{
  "train_examples": 195000,
  "encoder_fused_qkv": false,
  "encoder_num_experts": 8,
  "nesterov": true
}
Rows from block 2 of the image encoder of a small contrastive image-text model, named by matrix and row number. Rows with one number within an expert belong to one neuron, the router's apart. Each number is 128 + 32 x the weight over its row's rms, rounded and kept within 0 to 255. All counts start at 0. Numbers have three digits each.
After each expert's rows are labels from the 100 images, of 14976, where the router gives the expert most weight on average: "responds to" is what is common among them; "colour at peak" is the nearest of a few named colours to the mean colour under the peak. Only what is clearly more common there than usual is listed. The data: procedural textures in two colours, tilted and lit. In brackets: how many of the 100, against the usual share in percent.
# router: router (encoder.blocks.2.mlp.router.weight, 8x256, trained with AdamW), inputs 0-85
# gate: expert gate (encoder.blocks.2.mlp.gate, 8x64x256), inputs 0-85
# up: expert up (encoder.blocks.2.mlp.up, 8x64x256), inputs 0-85
# down: expert down (encoder.blocks.2.mlp.down, 8x256x64, transposed), outputs 0-85

# expert 3
router.3:093054101142102168138134114130151192184142141195099128175115144104108119141148101164152124130170135153177139145118128133139132163147141103133152159191065134110159118163150075085133138130124137084100146146147084107125158119063136044166156199118128155096084107
gate.0:129148123085130106109084142086142056154168111064133144150121134124121175155126185065101103111108162150099140153164132119172122092175041131135136129085103121173098141155119187152143123140085164166130106143155123122099139121141135135077129114093132138145107141
up.0:157101106090103130115121149159155136164030134201171183107146084100181133113122129152087110134103088132114175134083171120153108100117018102136114078110153151128144146092149119112129144163086109132084114118132190158140140225121141150153156139107135071139149103
down.0:141067223166108110139138146149130156125159150073135124138139128111135149162140128166153070148083146133096124093111147136096089140151139117126104082161153175129080075096190097121113108110166118116098183109122094132125114078163039133110117144095158146111113161
gate.1:123169113070122103157132120102123116103187129119140066087089124118131141103150107057154155126103182119132132153149141084107171139146089141147145128144217096133130153095124143159132166122160134151128129115100138134064180179088067137091131105103107124148150186
up.1:115101092111116064149188165131122085154181117090146147116179128152147123140141109049154153094132189112146125156129155087111154135159108148114153121105212101138120130129136154118132144143141109052136087137131066149161192172150115146034150144195120154119161116
down.1:116146072102117125119135149135114154141126142131122139140028135128151124186180130201093155126137167108151122106114086202121168135086166139140116124113055148128121086128116154150133131106104102180166177132133126089152146113133071100089157209072123153116106113
gate.2:132170128126078122114109109084140067095150146109141097127123139117106111136123118051108110111123147131124151155122145059097172122147102167074066111082181092142108124171118166162152150128162161244153130070122146154050105152124069152154108114121086191137142174
up.2:132211072090124161123169112168158163119154156198160085101144184136159156113118122091196109070107105072102135199166104161165164120162133126192130138108118122141158100115086066118142142145152133184094117122148135107181151116113155104160113133133118084112152111
down.2:128153180145131117137138136178193115107107223099153131104103115175114186159178120144137113117120130132158089127162107141088130131104179147176129124158085079110117097128145127137143136155162147159204117140138137189165110118105109108103122073124128134147119127
gate.3:078143106138181143114105150102119113134149137097076081114132089135149112153114125057062113104148156150178118095151091140138168108183097153143161084138161102151088123098146148152131116163139122147142087145106154136083107111156172177151127106081169128143103176
up.3:079108083171125139078122070099101132117099123054102165091136116201153096141101177158152142160085144092156079190120157099115104159158139179094157142146153094166140123159144157194160186125137162168168139164148147077101079146129132095140094180084126132157138100
down.3:144161203160105125155119112151132109132155154148116128141147150114089103131139100177207139147118136112158113121134176110108130106143176133127135141153137132141112171116118102133149142094150152176097166125119159161125095113149206176156108119110110097149131144
gate.4:138152140128122076073119135153035106113124148001113088121132079130134100086145157116177142113112136159135093140178099115132131109118102166131124086083184099127060121161091137128146099051153156157207074129112124122142121105143109160060156134101109138142137113
up.4:145172154139138145107125185131134074164154095138179101119113101147180178177105098127181146120133134104166160120107175129138112173133167162103079126125099153126142192108124171089128169139150134125083163113114152156126138188178158157089128107188184115112151117
down.4:102156075116130140122180111104102113143147174121164134098137096151155085128176223115083103115166146141149122104130115172121154110133129134141136116144107175105133094122143057126129239232144095154072154137144122112107165162151082145089127131130131161119104123
gate.5:153144176095145125082078122138124103094178114085117094071118108136134146152148109101149099148136109128168127079110100019110091070092164170117148116142140104113092104139129114155168141123156105152140141155179144146103124125148131144039121102074105096111136146
up.5:146105167122100092208174178140157114140139144142109121107112080182157177128109158141120102145130105125117138129099139100114124084117105097104141116198153165133164141130140144138122121147101099080182134152160129120126083123157111178076126094086080183170136090
down.5:139163146122183118119111161134135164121120240122166128115081104193134091118158136124082133136130126152087106091145181082116195122146138116134119093220181185103139124110114188160135130110136077159138069119155115175144102179160148132112107093085122125133136102
gate.6:071126129062179123114091194104117072094142107096134105125146117099196111098113152122175092132090092101102137095155167080122175072127106089104140112106186144096123127113183139101106123158144097156146073171169129093182105118136077134070169094116156102110116193
up.6:120129179155140126108077117111079232134114120130161089144079122122155120168161017162135136107146109113129132124101125142092194160192152138100137140148092121149111126125081176165132136056158159118139094128094131137084111152116156134141151153173149111152110083
down.6:138124135116097138135157145054156124138114087112136131106141144157126149102129105202162129151098148117120121149124147140132072113106170135255115130071118140126096129155074211145135186134102165138121150130163158115069146058144200176106146096122115095122124171
responds to: coarse scale (72 vs 30.1); black (62 vs 17.2); yellow (47 vs 16.9); pattern colour: black (36 vs 8.5)
colour at peak: yellow (31 vs 4.1)

# expert 4
router.4:155108121189127141171119116173146168154107175172104113136122185101108126169160123139140093140163136131143165158083104127133134175101152076119170140132098142130165133142166078168143163146137135097113181079182125067123136167101155053112121180165175111122082150
gate.0:146157143127151124082089170095065098120166150055151098124112133171122149124145132148116113134078163131126115144123121155142116108082124192152104115079188103187065109141096087114153129102145107167181118099126101093151144192108082136110125085129141150098112141
up.0:132147115099121166135112100143130148088132159136149148140172116105114109129119095147173103072101169162115154086122121180122104152150074138163181123056144192121042099157114118119136157122167093147204177083083157165091074110127102150086159114146119178145121115
down.0:149138196117166127135052147129119089137135218076115138104082107175129164112162135099170187135080153105046131067079144113128116105058146174082131108197132104141108118155144186122137090040111115125153143146071144109103124120078075127159169167125153162143157116
gate.1:086165175081132154085093119067139069104178111077130113100167084216142157128143159135094164113107124173108092141157105072140128127155098133182159096129226169124156119138146156116145100133157082124152085125161145089110035123126113157078152078146142114123096091
up.1:107124112135140128080099222129103096149103099069117128181213105162133152127118103120190142074124097180128136138115112077102075105100078153183137099108082096092111137124138109119122091141104128181177077101121143166167161101153151172154093098184199157104136107
down.1:111087179150106085129123134185128113131111144082175108177151159094097170110133141143069121143139116124093059161129067132124236143146100161093115072166139110134121133105104113141094250164173138098124150096129118189127151142124130152144090070117093111155155131
gate.2:132143127100058147105172148103155088105129137056166094139104114116156143089129124085102156092131089107099131119173103093126128099142079134143097106095153128141109121160120183100113129092115061228147124131140126182155138110134124186107133124060094111111144148
up.2:143131108110059135103179172153099104119126115088157122146081158101142131099121136107097156098092098125084164133145103170151091082133101077130127126096127141138155136210101129079066139068068140171134157124127120186179140151165098131118154119129107116107119183
down.2:154153082155088120119118130089082111126125104106120117117109141133144167079135195185174163134134148143132160090100105191108097126099133120044123089117159194140128159118162133131106122110179103120188170126131073141158133071086152143172109170146170155138173152
gate.3:139187099111136165031023109107163075144125162089112125109112097121125085110117162173116137159085139113123144112104127129123171104137130145132123163113169166115125171139104174155132097120129087181137137114142115113105108200147112181123101149067158178087112130
up.3:152163082146162137189221114112084141107165108118156120106073149134114094157157124094190104161140167130163147166117150174102074163142112136157135156165159103126175107214101153102054200156117147158136140136147099115135131092155118129169183124105100090143080169
down.3:145133066097174135122140098153146118125138153140102111078148096160134114095101144119079146139139150129109086131085113142069138119087207134145109121146145115120124185178165153106147123110151165108224156133172134098108086111110163145086134085163126114125191123
gate.4:147121166093103164130127198115180119062127082086137109121094104107156131136124092125207127117099091118177129133091126087133169098111121131084087136127113142127089161149143162135154133059145150178125088108195145191104122167107087132113099073074142106161121124
up.4:192131120154077160135087098167143132069079138122125179131100145125051150139128074125165158154106170174094175150113099126104111194107091137113122130160113073107184152167134162136138099076106145200141146153105034110119144141075091141158125106172175133123125147
down.4:136130171082120166108121113148158113155148111146125144117139129132139130108131117176158148140115155132106187120105120155153049119107195135133111148089090174122143129155075141126118041098095104149143148130128157196123121148098155113170127122094088168131136146
gate.5:137121112102097099114146145141121038089125099087137157106126087129150120111120171138122087123111142158155142145153116152166124156104095085146098106108164121140074207139148150122126168145146094146110111132130188153122160171135098152117119120101089116149109066
up.5:144141123105104086128078106115116128163093150195138172163162166092097104149145152109092116184208124110117140097085152171147100127153121130111136162128150137118168140120130120173108135180128122127125143155131151079158143134154164094099119155109166177120140134
down.5:102175072097163126112117129110139101142137113119109072153116159150100095137112188095169153155131136119115114172154141121156153145128092123129122170089160098108161143188127144131105104138126178123137183122122162092088108079129147156145146024135075135138049119
gate.6:128171146086130142115160179102094072096137142094120125132110086151144130110152162050150164123160087147167123167151145077156110055151142103205167132127168121109137145088126159147117131094168062160113121133121156111107142157115120152066121108093116147137166167
up.6:202169124096104099204150176128128140091171121152121121151152116193106176137175123108099148145114124106176143191136109131140095113112092133178108187141157133185135124140068100047160163127105118115110186123141180098115098139137124068089095150092120138134167179
down.6:138154168158161126110152148145070140121120160110124113119127123128121082092102094129152111079124141197122117096144083166115104105124153101183141144114141056117114136148156059146137109190164136088186081104109116149100104077113205152101124065167149080113097084
responds to: purple (77 vs 16.6); blue (55 vs 16.5); pattern colour: purple (49 vs 8.1); ground colour: blue (30 vs 8.3)
colour at peak: blue (43 vs 6.4)

# expert 2
router.2:097083032121124178160126123166103166119091124165124149137129142174103130131124075187084125136161084134136148112101153172076044209148151090155126137127101135113138129135098127134102100146108136065091195076126093093110134120146134113177111124189130100138149110
gate.0:147106142086106161133079168139147094063111111081161065112124108085121117148117149127163101114079135142104146190182134132111165074163144103140111132093096083132128168178161123167128143093132100161102075173109170162118120155082130162090154152172155129150083102
up.0:126121038108145104125140112143109135165119184117078187131138155105144094155104109118182182112190134095154140113152123150129064117051113199121144123071133187169080086103120110094079098196099082115164129122137085111184159081176143138161122128157116096113134173
down.0:165123061112166159146176173115132121193133142116095151126125160133183160146133050134139093104101134154156164154142190138159118135148179161190117147047132097078136151148066148121097132145093138171150117135145140101134120073109143140137157066117122073115157117
gate.1:128142133106177132138128147099074094171095095105121156132168100177162168106110126137156104176153184166125137087130132069105124102115175160109106120134137102156162143128088166151130133100165022150130155167144152121179120147083109153067175114075095148101126109
up.1:144122158150164072160113144168191073083156160122136102099129105127067163174133107060151102112152110091106124151120088104172111144118122130129112151144067106139170123102168108101091106099151187160132096123131111093078181151129123108190131051191097091173124106
down.1:128145136157171136128129090135108102149118125130130130160137136154112217123154165096093118125132135142127094169096150110119083128146069152147140135148064126136126134158093112119126110162198116143172173115075104134130141125116163151137052029131069137147195141
gate.2:098112188125091127095095157118179108056139099072113138165116120143154118099137111089104159129125128157147077231129124119137167120118133088068124139160085098178129139170109136063119108088105075182136143126121146140087154216176100148105125123149092096139113142
up.2:072168129138128082161094121097134133130109125136127152153112132135163112082115115057102166135154125094129144167145132141131111130112063107150124184110086155123112122137108121051052142077095106134127160122094138091091108159150089089133084124172065101108142217
down.2:124140112131136136134194129097190121129071162134149115117128139160129128101103126162115178149137130151115185139118123119078057122107112131127151109192095222085128103093157083115098096230066130179121100143118144126139097157127106154210084139131121108148154129
gate.3:142072063116148113111151142125114112127136162104132164113091157116168122134131128147177095143137101159053106126130083139151181091103085141112186097127164101145148152096102111165147151069171116135124174124110212188081153118102085120111112141159104182160140190
up.3:173114142073124126110128064147103095138117153124135168146121088151177102153118092110128097086113151145153129124128159146130145164125105124144062117160153097174100133099184125118104074181131125086107106113138119108081136127137172150163051116223103145107109130
down.3:136092143116102157129109138127133121107095139109171154077170098069118113100046074193196178138138136132074109191098137079088096146135149141172134144094070180131113092211094113142168088123085106072172082139090168166163120138147161112152184093042191160148133143
gate.4:140132135110137116101102163150172129124155103113136105136076127098141233132133128133132115095135171170208148131144141123084201128147136146097188187078121090115083096068142094133195141115148133121125121160128110117162090148108110119057116133029105110154149132
up.4:076149133099137146133160093090168147126127119132135150117081116126109108099137203169108130137082127107069123130133113118164168149092120151132190131094184144171180117158088136086142101083106161122154115112118148090130161125142115054144155128105153165114139128
down.4:149150108120083151116156144039108126089105090148146095112151138082149208117165090163094068123113094138137148096118133199124106132052173131078128119137173103135100108088135183138114176101157096138078198120125138195100147131127151075096176135119143109106160127
gate.5:148108142104118144144064098129143101100143108111125135123102188164122132113157112113074124074111138088077135148106120139142164050113139139154163155088097157134076118170100162127137154100175154137125108130142098147139123151109150140104142169111120098146079168
up.5:176129127126144143103066102120125088124136185100127130123108121145141146096138125142038154095133129107151170197109179133183174196116078057085118111157131128077129096154094155112130117120121178084141068109124168190088109162158106060139114122134145192135170087
down.5:131134061157102098141152134111128171152122185150092102099144127047110171069146094211115101144141135162165153143128153153129194119116120158122139100106077104114120126148115123133123016141099139123085117148155169104137097112126133083210116103123084130139073148
gate.6:155151172079123091147115182093101144105110123153138139143081143122138113114136132084157145100156161102085098131088196125164105148126150097113101097140108106139134132115119128091107103149122108205056068115155090133092164187129126106155144068091162168142095121
up.6:154128105198148134052111128114119118113148127094132115133086141113150112121152217181131127089150104137148183119140100109106188131133113157132150157156156120076123136089178107128174169086182113069148148144150128173174126113138188162131097108141182088143159103
down.6:127112093175098121124155123150114124135135160145103134151115116211073081105137143080088091116157174163167130126115151054137129128083164159030123104120115139084124090133157126124073123114184150061047155158136152095133142130136099093160143169120124083149157111
responds to: ground colour: pink (29 vs 8.3)
colour at peak: pink (28 vs 9.8)

# expert 5
router.5:083073109156148152148158108201120157116053113146084111165149196083106097119140142133143136136143131079139189124129156173089095141124132113105159153141108182067168128124134107066124140144068160148124131124076064128153145138107169096188153166171190054155132084
gate.0:147090111123093130170091164141102015115109125146106151144194162144156087152172115078117079140156106112067171134107164134106180109135139112111096064080111148157172091097146163129108171082163143160149127169105108154133133108096180149063108137080104145108123140
up.0:166140146154149119073174107125151134104063112146123137129085138148133185099146182075147127152171126115086133186135084160167116060108112151121139132135136106126161145122123163068178168117131091108108141117111158110120173160134140087074118103218104163205100162
down.0:155111172120133104133154090143162115154120186184113123115127096147147203155150080171069198124134152131107117127144105141104093139138134116128144170106101093157140118134110142118133098114140112089125128107073136079135126104145118151121154138146145167150132120
gate.1:111148140145111105101108146148156097094120144137141122147118085163120069124148143121115067135174093151115020155168188134119113138190146139104152121139130088103105135126158100143157209131193139124179152176116129187083097122155147113100103134120118140152092111
up.1:141131109125111070160185255136134136146115069123168141167166149165171180169145147114133074171159149105112120153091071149175130119142093186154126134139151143188145125146127108088036127088122115134118187148173123143241141170150111129075145119182129106143123197
down.1:115172173133122100093160090128115158114104182132134145079156134111099180122140101104192182110104107124099123086139137209160211172120093141125142135095134149138151155144102183123182127102102077153094196126098103140141115144127056105166140183140124132129073143
gate.2:139078132092147133060122102090132043096146131093115082139156099099140092119126104035085131142086122131119165143147108183159159116134143094146104133132217094130142150125065120163101074130091103176137132135084139123078134144147116130099098091100130151144149096
up.2:195078113083108106097122151195174092128156168125177098138152131072101095106111100091162095174071127138138167170170155177125143098119127105122144118085188111105140121134098111158159124124087148075147162202160030145143204147158175119066122133159169067115102102
down.2:118132117110149135102140117066085142118157155095153113119162176132149121143156130164075120121126148099090081106122074156100206129118123149157129123100126117144143096089106176124137112079099125142130133121189104127120141148101108126042203142142093098127076057
gate.3:114108135119168085094131134099189113137125103068079146114144096171120131122106160074146126118153158144130122099149126119122136086114180094124136069160192123174164130125148125171160097110181080177151074135076152167083157097163120130130139078105106080109142098
up.3:187103130091092155193125097106157097118118170120079146125112107136114110125127145078080101145096186168102134113141131126174114114113053173143125158032210099163111121196125128125119122176105133111130082129147167101151133100142101128166146150137101083070104124
down.3:134163053096097120172122098172093141099114177112101142116067157079094214094166094143131111117087089095153171166114143129131110146128103132178123121090184119120136138120128109118115100116092118160132173136128140074139124082107200162151125131118114119137099121
gate.4:114126122115174091133103164080139125084177146157104121142070098109121106114115137089098125159148166100120145083065131095156255137158127145119116194150152134124141165158137126165111092112101108115161149140113172127073128103162124134065121099129063157133104141
up.4:109139102157123128152088056106143122096129151111147070092162083129115126094103096084116111168158120088116119210175115117071151165123107100090078133237121122127134092196090123128092131140111097125136141102114145098149144145106115143165099114184077178141133082
down.4:135120124176102150152108143077127118159136164100120124123154120197135114169115124155192165094124121143187104078123130136117195149119141167104138138096100124114113100135161131141150141058145170133093114129112141188150133202169085153048149172105161114119089144
gate.5:130126154123137152092042172141118107124137134148138079107125115102083116103106127118087179114192156145179120163107098084134096134117100134094092091172192125095062124149090131125137138112190091129148146122116146137058171152137122154130107121143128107069155174
up.5:133078146118089093112079151146158149142103168150134121074104138079173116141136157126113112133108139099134164130107163115081139105142111168169143146124084212112137136076118086178149084173141123109177145155159089180162112143168180103168153156084140100153105119
down.5:158139184134120147151099022118080134109066082115118110118035127109106115160125085136123116115120141139127165106147191076117046116147196156088109131165122110142126141182109152137146056176128158213104145132108162074101120081104164163079058105145142140132101155
gate.6:171213171095124154135061132068108148121165153046141087140079122175152130118140154126113130125081144106128187148107052136151163066130103114155135121130135149136159113073129131145137117122116128160169135104085154115147098104129108112139112090152163103151149138
up.6:145109156106128119103125127178116072140110086193137113149087129123176157130130110147101159179093134129119155195079098092144178137098164162099121137156077183159169119085130119164138124178114108094104145108167191121157129125157150109168102094075147122144139165
down.6:130098140114138110135122075130091133107134054110104156161143161132144050091071081151143128132144119075160113189150139138153208107142130137148128106169127124136127146138110220163125150132124128123087137138163102126081143116148107126140037140100173112135091138
responds to: grey (65 vs 16.5); ground colour: grey (33 vs 8.4); pattern colour: grey (32 vs 8.2); ground colour: brown (26 vs 8.2)
colour at peak: grey (65 vs 22.5)

# expert 0
router.0:079112110122121136165198111158125184173053107168128091142103145112114163165202137185114088109135196133136121137141162156118115159137162100106149166144091118108154108140110085103151160118075172115111162182125098063146164119135140055181163168152149130119082119
gate.0:077136158110123116118103106174105164115161127040173143120098080145128124078095183095146143097109109105150112118154112053151175094105178203174113099139115116163125109081103190119118099137154118202130097087146146148160089124128110128113121080134046135135130124
up.0:161145124165100116147169122106131088144147156128166124102159131143129170136118103075120101127154113131153120096163117105118112131103000146071146149059096116089146096071094133134134131224151131157143173051118159111119110156173143160175089131194164209181151118
down.0:136094102124158099119116183085150106138147128136100125125133139128144150087095105108148050124119111130077130160107177143138142132158110091185114146160119104140125156114163000109139084103132062123083089127141121152114150090140198101130102089151078147079103105
gate.1:090168093151182119116071148124146078129144137096162086100130116154140107156133105067105143132097135126130138180133191130153118113101117150123144129144132083139154169187134133109107125132123148143150124110104158159090127224164103186086127089136087237138175193
up.1:106121168099114129120177151092111104126068155150159201136104049150087110111065097108123113132147097121103134175121115142110110166123066045105140139095102108005114123168100151089138111102042165137172133077098158166136102149131134117189132085088113133116130125
down.1:184153091139114132134165159080141148123121054147112153067141111052102122078104187231179108127124138131174195148130098101106189129118131132149127172098063148150139146162104114101156110157101135104061126115193127151153166192146155121175117155105167159141118131
gate.2:157142110148107133128162116103077113135158145105121149081158158140088132116082084115097147117127189106152132049157110114135192153147067142126124149128201069113128137138163135163191149098139169192112103160143144103162163091122119153111161116123116061104101108
up.2:119142101134104139132130112105117136143122161090143167124148096123056099110131088080151099085077166079133173078125129083109169106147117108121123121115168135125080165206117160164124030118098153120133107141111100128127135142130079120106137163146144103108150100
down.2:094109170137136122142134164101061122184163109151121126080112101176182229146143123143139151117172112088047129118131098043104252132098125135097141139219176207154168090111102177142080159140141110120144115155138151127154075105132110092116132144107068146115129145
gate.3:164136123089121071058122196077125046112118150079098112131116087111160161091106110068114136112147159148102147164152149096162136117122078148154129140126141094160113134135103140166156085082168112216132113132135108099109140234136105173086146119133115079121176171
up.3:076124123119145166145128122166174208119133147156124172150174130084133121153093109182114115164171132122155103143112133164163142195117139134066124098131066162097178162149130128158117128091074116096157220160122097122148130095150178172165107096102128114122099109
down.3:169120097161146115131148149092184138177097138131155149050097093137090098075119106130049061094102119139056157075117117061122180154120134127134120086233131113120100138101112149149140111122178119094169077137185089162138145146132189107113155114137135126134116113
gate.4:119125148087141095113107149184140118113066125111139188153131112123157136094130141104176200148153177145108180157140143118096188126131099136105135136080143133094098085145158132090126114135149110171147059147131122091086093146157123133105191101134121218140153117
up.4:111068162089158131142109136124094110128087138151141117115166145082106075158114125169176128139156165124150121145144152124099185123179185114075167124060077106120069114125178148108167147101139112179100102140132082118139132103158142103179114080157153175153124112
down.4:131101131156135137097122118103183103137104111150127132063141163133123082159105153053084110125168139105177146063106125142120140100121132114151131104125142080137107124128144131132144122136152117175043104125134148124104105170134236127151128103165126091101159047
gate.5:097155091095130151112135138136096084141164081091121137078101068165092132062108151112155175138076155111154197123169131116145133096135097137199158140132113110118156121101129129150164141129148143162193088078158184140130117195193089173086125085088143128082167169
up.5:143174101111139066082045094129145101124147124147131100135169126098171152125166165072147133146142105118134088148121168116110126132157153076143133090075127131127121097126114123137146129192078087144131097114101184117114087102159128181145126149174085062150108179
down.5:121105042156194104134152101132042144129062139128110077185152091136133186119103124189158123125132108147122154141144106195143170139120131133125143148152116099132097080165132101108113145152160114060133207122125088179120121068105136122167142113092127153107215168
gate.6:148107136101118115098105156120149096103107123063177114061114120186109128069142146105120145109096110117166144156097097114123075143144092190113129165067129131113088113127129086134203102129158080175155086082095181210120133164113158119087131074147125149176157171
up.6:141146145125124163052097152157153107145158156125113151146117177070180120121138118059086162171159132152083169185088149157176177116111164186124108105124095123133180123085135162175153127138079087133129082132157101115118151150115160147126134179210181124108176150
down.6:124117188112169134126105125084136147134157107121124136146122119195130184099132203151121131153102123140127154079097080156178135101119151128197167118127179118108131081139155139157144086124109105092143140127112144113109117078101089104117117126112136103134158157
responds to: yellow (54 vs 16.9); brown (44 vs 16.8); black (43 vs 17.2); pattern colour: yellow (32 vs 8.5)
colour at peak: brown (71 vs 20.2)

# expert 7
router.7:096132035132130192168125078186134152139100116166133105159149148152080154145129122183114118191125120093146177144091150144067127182126162059136141159164074124082088139128161072115133120138079169120073185119137097066138114114118170134153126182182182084137137158
gate.0:165159124081150133121129139161136123079162116143166128158118131081134130068133126135095127118129072163111048088137097131139137119188073121177127177139156070162147166139096149075135174091162079139156043140111123148088120133137137139125165119125050097131121180
up.0:112101129129122122081126120157085112157138110137106156145121133134125089112093153126157157108151152089158167161116145101153168125116160118094101088110106174097143127134135127156108128175095113101146112134140137105161141038146126106157078163073134126103105188
down.0:082100054092115128137128153141155143135171187170177168138089176081110142126129144224192091085169112171116127130130118084142125111173128092147148076116137165124143177087087199134113224135117103166149181155149156126130110110131203066136152116090115120137101142
gate.1:168162100080113137162116116106131073097148123168083180140093099165137144161103200101092098153124135163107177102083156125185116109118096132106070174152124124167100098129124237097214128111110065171125144159120090137086103170161134087100163136066131148151147135
up.1:134130109088166150139116081151176191109115126127174092152169163199079113118096135112112132160109184119120161097153144172137138130122129157094100162144166141090099110178105134107115112164110104137158012160083124154101127121080140133129123149118074077125108149
down.1:145148048129138138123111163084015123125167053117132156080090122162069090121160159086167144115099148105148161118080172099158100162125093172156113104173128102111122125138102130149132116077113110248151128149165129122061136141141107120108161197141111138115094141
gate.2:109090147170107145089135146136105088077131128132160091097086131167090108140100190091162160174164099132086118111059101084143111126134081178138109127119165096151114123126154108111146133050153153167121145076152140081100091097175135158064080128143107088126159184
up.2:162120116123102109110111087109095136089116123104122185154170105123129066143132098097081125125173102105158109132136103181138201146101110140109115127164169156154151135130137181131155112075147141100078129145108186122184115147161077106099163085162200183164162071
down.2:152142071164143110090124082130114097162155078133093132106106131174132127143105097077054135123147143116167114181143132207065124094109163125114114126127076136173131183110144129137125109120096138183147131123156074046086155118129113138138105171099083171143132130
gate.3:144116133129105146106103167130143148124131125034171091125135121138140122098109125093153111111058122133147141132095164047088116163152035128135161124076104072147057107173154139130150066116133153149148113140130180176058109160113071195144140066051118131147124121
up.3:129128137112089145121100193170138147124191124129139108173141183149129150105107127104156118145105136151149134113113145141114042154147149105126069164174034132108108079153183102172054153061101146177094146106158171069089144134140160147154139200164088111172043099
down.3:124139198140148139138113115113118081122142083142137103119121113147155164107117104108108069120091131057170126122152119151142184137209074142152125146206152138115154113174100131113130142109146102219078120121096115088095110062127179078150122131118100147140100134
gate.4:089167107144077125121138144103083107101122115117116157138085121109216113138142111108104103101158120146146148100186082139207108122117048146138075122085136088181115127094149093083143120158144124146114174091154203120093105118138103136075126022169162162120115182
up.4:157094144080137087087141144133090142070123117166094114104094110060124142135094097144193116138155066114126116105124066098169209166154120190069094119218160125174138149126191164182101156135166081163093112089178140106140100059089141108085149126188126141145103115
down.4:128103166166106107100200142121100145131114043153096131050083141125111148102103148120181169116132133094142134045146158144101097140114169139118118106199050109141147147137148136143153102202121163146159155151110145186136154182146190149114247069126133126107143095
gate.5:113166098152141114095084092127184067120153162087130125135095118101145149137145164121094125127206153102143132062152103184109058083109052134153162151103129087095075153107125153135114097169171123208146087118100144123117118156131109205109171102130118158117087196
up.5:140155115107130097123126097067137146079107145167121123112177123130088159102107127161060143142154107128108155100131093186120110109109047112145143163188116148109128112096150116171124093115121101101196136162094115187148140121138116142126121141133094172111133155
down.5:154111153128098103094166156140059072177125128123107143074168120143138193149095124073115086111147174116152170102119160120139131132148135128099135152019088057132126109154205116118097117170168127255120198136146128106140138067128154153134182110159111159101113153
gate.6:104107141153168134093124128106109102093139126129117106063099112132087133063140152137145145094101116144129131161106111076128135104163081154134123110099156164176135128144124127154130123050134093123118119127119137073097167177089126146094115132098140100124113151
up.6:068165149113120100137101140129230137105121118110142135145133142143142065134135107161085140098143055146117068090090146185149171124122064105157138106111093126156147142155086152135150156165119148061139155089111144169097109112080182101133106167142087166136156106
down.6:151124118132144171144095130029135139162177146108118151070139093146127156125148170158085216117094185123139130114124187148160168118119156176052109155148124175150145161162113160117132075104087110210156064116207130098140105145108125175158158116085094136117097104
responds to: brown (55 vs 16.8); ground colour: brown (53 vs 8.2); blue (50 vs 16.5); pattern colour: blue (48 vs 8.2)
colour at peak: brown (54 vs 20.2)